From a checkpoint of a small multi-label image tagger.
Training: soap at rate 0.0034, 16700 steps.
Rows from block 3 of a small multi-label image tagger, named by matrix and row number. Rows with one number belong to one channel. Each number is 200 + 30 x the weight over its row's rms, rounded and kept within 0 to 999. All counts start at 0.
After each channel's rows are labels from the 100 images, of 14976, where the channel reaches its highest value: "top examples" is what is common among them; "patch colour" is the nearest of a few named colours to the mean colour under the peak. Only what is clearly more common there than usual is listed. The data: histories of elementary cellular automata, time running down. In brackets: how many of the 100, against the usual share in percent.
# convs0: first 3x3 conv (model.blocks.3.convs.0.weight, 192x192x3x3, each kernel summed), inputs 48-95
# convs1: second 3x3 conv (model.blocks.3.convs.1.weight, 192x192x3x3, transposed, each kernel summed), outputs 48-95

convs0.103,222,188,251,190,182,187,192,232,188,212,236,184,130,183,236,174,176,174,186,148,181,238,161,188,189,148,209,164,191,263,245,161,235,189,198,233,171,175,227,197,198,203,176,229,176,170,219,186
convs1.103,229,215,193,197,188,256,204,170,252,228,188,200,234,230,236,178,187,144,222,230,214,207,243,214,217,249,200,216,180,238,200,215,165,195,199,145,218,241,189,180,247,190,217,197,166,179,172,207
top examples: 101 turns on (96 vs 49.4)
patch colour: black (56 vs 19.8)

convs0.87,195,175,252,197,193,212,213,224,198,188,181,186,164,169,233,163,180,158,184,163,200,200,189,227,180,200,215,223,208,214,179,184,184,199,245,199,250,172,160,189,228,247,241,187,162,236,244,236
convs1.87,212,220,215,219,181,217,245,246,207,203,193,182,192,199,205,188,191,195,190,215,170,244,211,234,216,231,186,224,205,157,265,261,192,225,186,208,119,215,213,168,208,217,204,194,263,212,193,194
top examples: 001 turns on (76 vs 49.9)
patch colour: black (53 vs 19.8)

convs0.9,212,224,179,176,253,210,209,233,203,189,200,170,168,224,166,215,217,222,174,211,236,142,127,245,179,205,239,205,206,220,170,183,211,216,254,190,247,188,144,196,244,186,239,180,174,233,166,242
convs1.9,188,189,248,223,176,205,245,202,156,216,184,216,210,178,213,168,223,177,193,207,134,208,198,244,176,175,202,183,215,231,190,212,158,172,184,222,115,220,224,218,242,214,172,219,232,184,196,147
top examples: 001 turns on (87 vs 49.9)
patch colour: black (56 vs 19.8)

convs0.70,176,143,196,219,215,178,177,159,173,230,233,219,189,199,225,189,187,199,186,263,255,208,184,187,215,215,187,182,162,231,187,151,139,194,124,212,198,238,210,131,181,149,221,184,218,145,198,155
convs1.70,206,222,248,242,179,185,220,178,219,230,190,216,144,175,214,186,174,230,149,209,204,218,188,202,195,202,244,162,181,195,226,211,184,190,241,234,202,165,246,212,223,214,166,233,232,226,222,176
top examples: 010 turns on (91 vs 50.4); 101 turns on (89 vs 49.4); 111 turns on (81 vs 50); large cells (69 vs 39.9)
patch colour: white (33 vs 6.7)

convs0.84,199,189,159,169,202,198,247,174,97,193,254,214,205,155,237,236,269,230,172,189,216,201,183,185,167,261,199,181,204,183,180,191,185,164,175,226,151,213,157,210,255,197,201,240,175,212,162,189
convs1.84,245,235,215,206,188,211,228,191,238,196,212,178,215,202,178,180,106,160,152,184,200,209,145,188,188,180,219,231,204,241,245,217,192,273,215,223,301,167,207,243,205,198,213,159,235,192,265,192
top examples: large cells (100 vs 39.9); 101 turns on (100 vs 49.4)
patch colour: black (54 vs 19.8)

convs0.111,186,114,238,178,155,220,137,207,133,171,212,198,211,195,201,225,306,202,172,199,226,215,243,208,171,217,198,146,203,234,259,178,227,225,189,185,169,205,154,175,240,162,192,246,181,202,195,263
convs1.111,203,251,191,230,291,205,166,172,243,206,199,226,179,137,229,221,119,237,141,176,190,153,194,194,187,235,216,223,231,152,206,197,163,229,191,218,278,197,212,226,211,216,174,174,172,174,239,214
top examples: large cells (100 vs 39.9); 101 turns on (84 vs 49.4)
patch colour: black (71 vs 19.8)

convs0.51,212,131,191,157,149,211,188,200,222,198,203,203,204,199,154,159,260,218,177,175,220,198,206,197,197,202,168,223,240,132,222,229,170,214,214,213,215,194,184,145,221,194,214,199,215,93,248,203
convs1.51,199,229,174,254,210,261,152,186,201,189,193,188,149,165,256,234,144,196,205,176,215,152,213,181,218,161,152,189,127,210,209,197,242,204,164,193,214,216,210,207,198,179,153,214,199,157,140,231
top examples: large cells (97 vs 39.9)
patch colour: black (58 vs 19.8)

convs0.88,178,260,202,229,215,141,182,134,217,198,209,125,217,196,186,210,173,216,217,184,229,209,161,167,202,220,218,251,242,225,171,171,241,163,187,190,208,204,199,184,179,201,195,258,213,268,211,203
convs1.88,184,185,222,205,119,199,209,225,197,203,194,195,170,164,201,207,200,178,231,241,156,185,215,204,203,177,174,171,163,212,187,199,206,218,182,189,206,212,203,225,189,198,240,197,178,225,185,219
top examples: 001 turns on (86 vs 49.9); 100 turns on (84 vs 50.2); 011 turns on (81 vs 51.1)
patch colour: white (25 vs 6.7)

convs0.171,228,223,187,194,248,180,187,212,221,190,163,176,185,167,205,182,221,211,209,190,190,191,142,186,191,199,219,140,191,154,194,209,190,220,234,208,168,201,168,192,217,172,228,260,194,175,188,234
convs1.171,184,137,209,251,266,193,188,197,217,226,232,194,207,200,194,242,194,255,212,176,169,204,218,162,169,158,170,201,133,252,175,157,241,181,164,255,217,221,147,240,221,156,215,149,208,165,195,195
top examples: 111 turns on (99 vs 50)
patch colour: white (26 vs 6.7)

convs0.126,182,190,214,187,176,262,245,213,236,136,174,209,227,202,230,200,260,185,251,192,176,174,184,234,118,193,151,166,244,187,202,182,222,138,190,255,193,223,216,178,203,194,183,178,209,249,192,210
convs1.126,233,204,228,227,125,182,214,192,197,224,184,204,151,224,147,233,195,239,171,197,191,161,180,134,248,166,227,193,124,187,168,202,195,158,249,157,185,217,213,235,201,148,208,198,183,197,208,202
top examples: large cells (68 vs 39.9)
patch colour: black (56 vs 19.8)

convs0.19,206,211,197,210,175,163,172,197,259,200,179,196,187,151,210,205,189,199,212,198,217,158,202,218,120,228,259,178,192,286,160,147,220,172,197,209,211,258,183,200,161,211,196,202,222,158,136,194
convs1.19,192,205,160,192,232,207,233,192,189,195,215,215,216,198,212,241,166,204,214,215,155,182,259,179,225,237,170,183,273,246,194,167,191,203,237,190,188,194,227,212,148,209,175,227,164,241,217,213
top examples: 110 turns on (98 vs 50.3)
patch colour: black (54 vs 19.8)

convs0.72,211,178,203,191,156,252,195,191,203,177,249,198,198,209,183,194,183,203,203,241,221,103,213,183,200,165,226,141,237,233,178,161,197,184,195,164,247,196,206,203,183,225,180,181,237,213,197,211
convs1.72,156,215,201,208,233,201,197,182,195,178,181,209,216,178,255,183,244,182,227,169,225,205,195,260,225,207,227,171,122,142,163,190,234,201,223,238,241,268,203,208,141,246,206,161,205,155,158,229
top examples: 110 turns on (97 vs 50.3)
patch colour: black (50 vs 19.8)

convs0.24,220,223,237,240,188,212,177,118,202,183,150,180,230,217,218,194,231,204,192,184,183,200,164,224,201,196,95,183,210,256,189,182,210,193,195,211,168,190,222,172,258,185,266,225,203,221,181,214
convs1.24,209,129,190,235,218,170,225,213,191,168,233,195,194,164,162,211,183,167,174,160,203,193,189,176,147,150,202,177,180,205,191,227,144,217,211,192,245,179,182,172,219,189,166,210,211,200,146,171
top examples: 111 turns on (100 vs 50); dense start (60 vs 28.9)
patch colour: black (43 vs 19.8)

convs0.65,208,186,163,198,191,167,178,236,225,207,197,205,234,195,261,226,194,261,252,194,221,217,213,128,198,217,234,185,172,215,253,153,223,188,192,167,204,205,218,190,184,183,183,214,233,183,162,208
convs1.65,194,175,192,117,247,160,189,205,233,257,189,190,189,238,187,171,220,183,180,189,193,230,143,245,210,216,180,226,208,156,194,207,216,214,257,156,220,192,192,171,194,192,214,198,182,203,171,208
top examples: 001 turns on (92 vs 49.9)
patch colour: black (41 vs 19.8)

convs0.43,166,243,208,195,183,236,181,213,239,183,147,204,231,241,260,198,232,232,213,174,188,215,176,242,195,183,256,198,129,234,229,129,208,239,182,172,205,160,202,214,178,175,169,179,159,171,197,211
convs1.43,198,157,181,166,144,148,200,201,243,257,188,224,164,187,269,230,123,237,226,157,238,157,228,173,152,200,200,224,230,202,195,228,153,171,194,216,211,206,193,249,142,257,210,184,255,230,174,215
top examples: large cells (84 vs 39.9)
patch colour: black (51 vs 19.8)

convs0.41,203,227,205,222,198,236,207,189,157,138,169,155,219,228,157,215,156,181,191,221,201,215,191,201,174,210,175,184,233,213,277,196,218,189,220,242,218,170,182,200,142,203,193,164,201,229,181,161
convs1.41,199,189,235,177,204,202,206,187,216,292,273,192,216,183,235,195,203,228,217,144,190,185,136,203,167,200,252,222,119,178,178,186,189,240,208,141,217,201,196,159,193,189,219,200,229,197,188,246
top examples: 101 turns on (84 vs 49.4); 111 turns on (82 vs 50)
patch colour: white (30 vs 6.7)

convs0.117,162,203,235,181,208,164,201,254,226,214,176,140,229,190,183,157,194,179,133,175,243,218,236,189,206,177,218,198,219,231,198,216,203,204,204,199,228,171,175,183,171,178,211,223,259,177,147,207
convs1.117,242,193,206,251,188,213,214,254,141,205,200,209,248,242,173,231,166,234,236,214,250,137,181,195,176,208,177,222,238,204,215,257,197,189,160,214,155,246,264,233,139,229,190,242,190,227,218,218
top examples: large cells (72 vs 39.9)
patch colour: black (42 vs 19.8)

convs0.59,236,171,201,197,190,183,229,183,131,221,190,242,121,193,200,241,191,215,208,232,186,156,207,227,159,203,141,148,207,226,206,142,204,164,203,178,174,261,264,183,183,174,210,202,155,218,223,184
convs1.59,189,233,164,209,204,169,197,197,233,193,251,189,229,175,163,200,164,230,237,200,208,163,196,179,204,184,177,180,216,204,192,221,164,219,242,220,191,181,245,184,81,215,212,251,238,228,152,179
top examples: large cells (68 vs 39.9)
patch colour: black (60 vs 19.8)

convs0.124,249,228,127,177,202,217,265,174,227,209,169,204,165,173,181,256,266,211,202,221,145,175,194,187,179,216,187,177,168,174,250,184,198,211,225,185,197,169,208,197,235,189,219,174,214,164,240,203
convs1.124,221,211,245,195,235,157,191,196,159,180,196,165,237,223,197,204,157,224,207,206,220,201,203,205,209,213,232,220,244,200,164,239,230,223,186,248,157,191,277,188,203,195,180,177,200,175,254,221
top examples: large cells (83 vs 39.9)
patch colour: black (46 vs 19.8)

convs0.33,206,153,215,241,218,224,211,210,178,169,216,174,229,190,168,218,195,208,246,205,164,154,236,218,190,181,187,209,232,136,199,180,205,229,221,229,196,151,173,228,222,196,198,196,189,189,190,198
convs1.33,243,183,190,202,217,165,156,236,203,205,202,214,200,115,172,233,172,195,155,179,227,187,185,161,161,193,164,165,174,237,174,208,165,162,217,180,203,216,263,178,154,235,242,243,140,165,221,217
top examples: 100 turns on (80 vs 50.2); 110 turns on (80 vs 50.3)
patch colour: black (47 vs 19.8)

convs0.128,156,196,200,176,185,206,194,230,229,236,251,217,188,191,193,179,290,211,166,209,215,191,227,186,220,254,182,177,167,225,209,170,199,196,180,219,184,213,163,214,231,177,239,217,212,184,182,201
convs1.128,251,217,171,256,242,148,215,194,198,214,145,161,191,219,237,197,195,170,205,153,213,193,209,211,226,134,219,149,184,193,223,221,200,239,215,152,270,201,246,181,164,189,211,168,173,203,207,197
top examples: large cells (100 vs 39.9); 101 turns on (98 vs 49.4)
patch colour: black (78 vs 19.8)

convs0.97,184,229,178,205,235,173,216,161,213,182,245,224,208,175,313,183,162,132,225,230,217,197,232,218,212,175,227,188,182,243,139,175,163,202,191,230,202,240,213,202,222,229,182,128,181,172,209,224
convs1.97,145,209,242,200,176,213,151,207,207,213,115,165,185,203,202,204,202,241,145,168,203,226,187,177,207,161,238,178,241,179,229,175,223,198,247,192,207,245,235,181,196,227,222,240,194,207,156,174
top examples: 110 turns on (76 vs 50.3)
patch colour: black (51 vs 19.8)

convs0.150,172,190,230,206,167,237,180,171,224,174,193,187,177,195,216,168,203,199,173,215,224,146,237,172,116,251,186,242,182,262,216,138,244,230,145,226,187,214,268,256,203,199,252,237,154,225,179,201
convs1.150,228,185,172,217,203,179,227,151,243,167,163,215,175,190,176,250,234,206,194,275,196,180,176,192,232,174,224,175,189,214,181,196,170,174,226,227,203,137,186,143,208,182,192,182,201,206,203,189
top examples: 101 turns on (91 vs 49.4)
patch colour: black (66 vs 19.8)

convs0.36,235,234,232,231,225,225,159,153,212,205,201,169,172,203,189,157,193,251,164,223,178,216,208,216,141,187,244,149,234,214,213,192,202,182,179,206,195,277,166,191,204,198,199,200,221,126,169,187
convs1.36,147,141,217,241,200,180,199,229,141,164,186,193,216,261,202,173,200,206,223,184,215,207,210,196,250,171,215,172,152,224,174,194,168,178,247,125,175,228,211,225,231,178,151,200,207,223,214,182
top examples: 110 turns on (97 vs 50.3)
patch colour: black (40 vs 19.8)

convs0.6,193,199,212,147,158,199,202,214,195,233,181,177,173,206,183,167,181,234,169,165,182,222,190,156,158,183,156,229,180,136,179,167,159,261,181,236,235,196,212,213,196,236,206,176,215,240,205,177
convs1.6,186,151,209,217,244,236,195,176,235,181,243,232,204,192,255,189,260,216,206,195,203,230,159,162,244,221,221,141,213,225,207,185,264,225,221,210,235,186,219,160,174,190,161,195,238,238,190,170
top examples: 111 turns on (97 vs 50)
patch colour: black (44 vs 19.8)

convs0.23,170,173,239,166,179,241,165,154,183,158,165,159,209,244,220,196,213,212,204,197,200,299,210,203,216,143,231,184,189,129,237,199,226,185,211,143,225,165,195,212,219,248,236,180,174,300,188,195
convs1.23,207,231,181,160,170,208,177,209,246,152,196,199,230,203,211,182,191,152,197,191,156,218,213,231,192,219,219,208,200,257,154,205,151,208,237,175,243,198,227,257,199,196,181,227,176,257,220,144
top examples: 110 turns on (87 vs 50.3)
patch colour: black (43 vs 19.8)

convs0.0,217,187,169,215,191,182,219,186,192,193,188,220,193,178,163,238,131,206,220,228,229,198,215,164,205,177,176,225,202,212,178,146,236,199,227,173,226,158,220,166,189,209,232,196,185,135,164,168
convs1.0,225,186,210,205,189,220,193,229,218,203,187,190,226,235,217,173,203,215,220,200,211,222,231,198,245,218,247,216,229,242,240,251,204,189,106,170,162,237,190,209,219,209,173,240,220,178,204,178
top examples: 101 turns on (99 vs 49.4); large cells (67 vs 39.9)
patch colour: black (47 vs 19.8)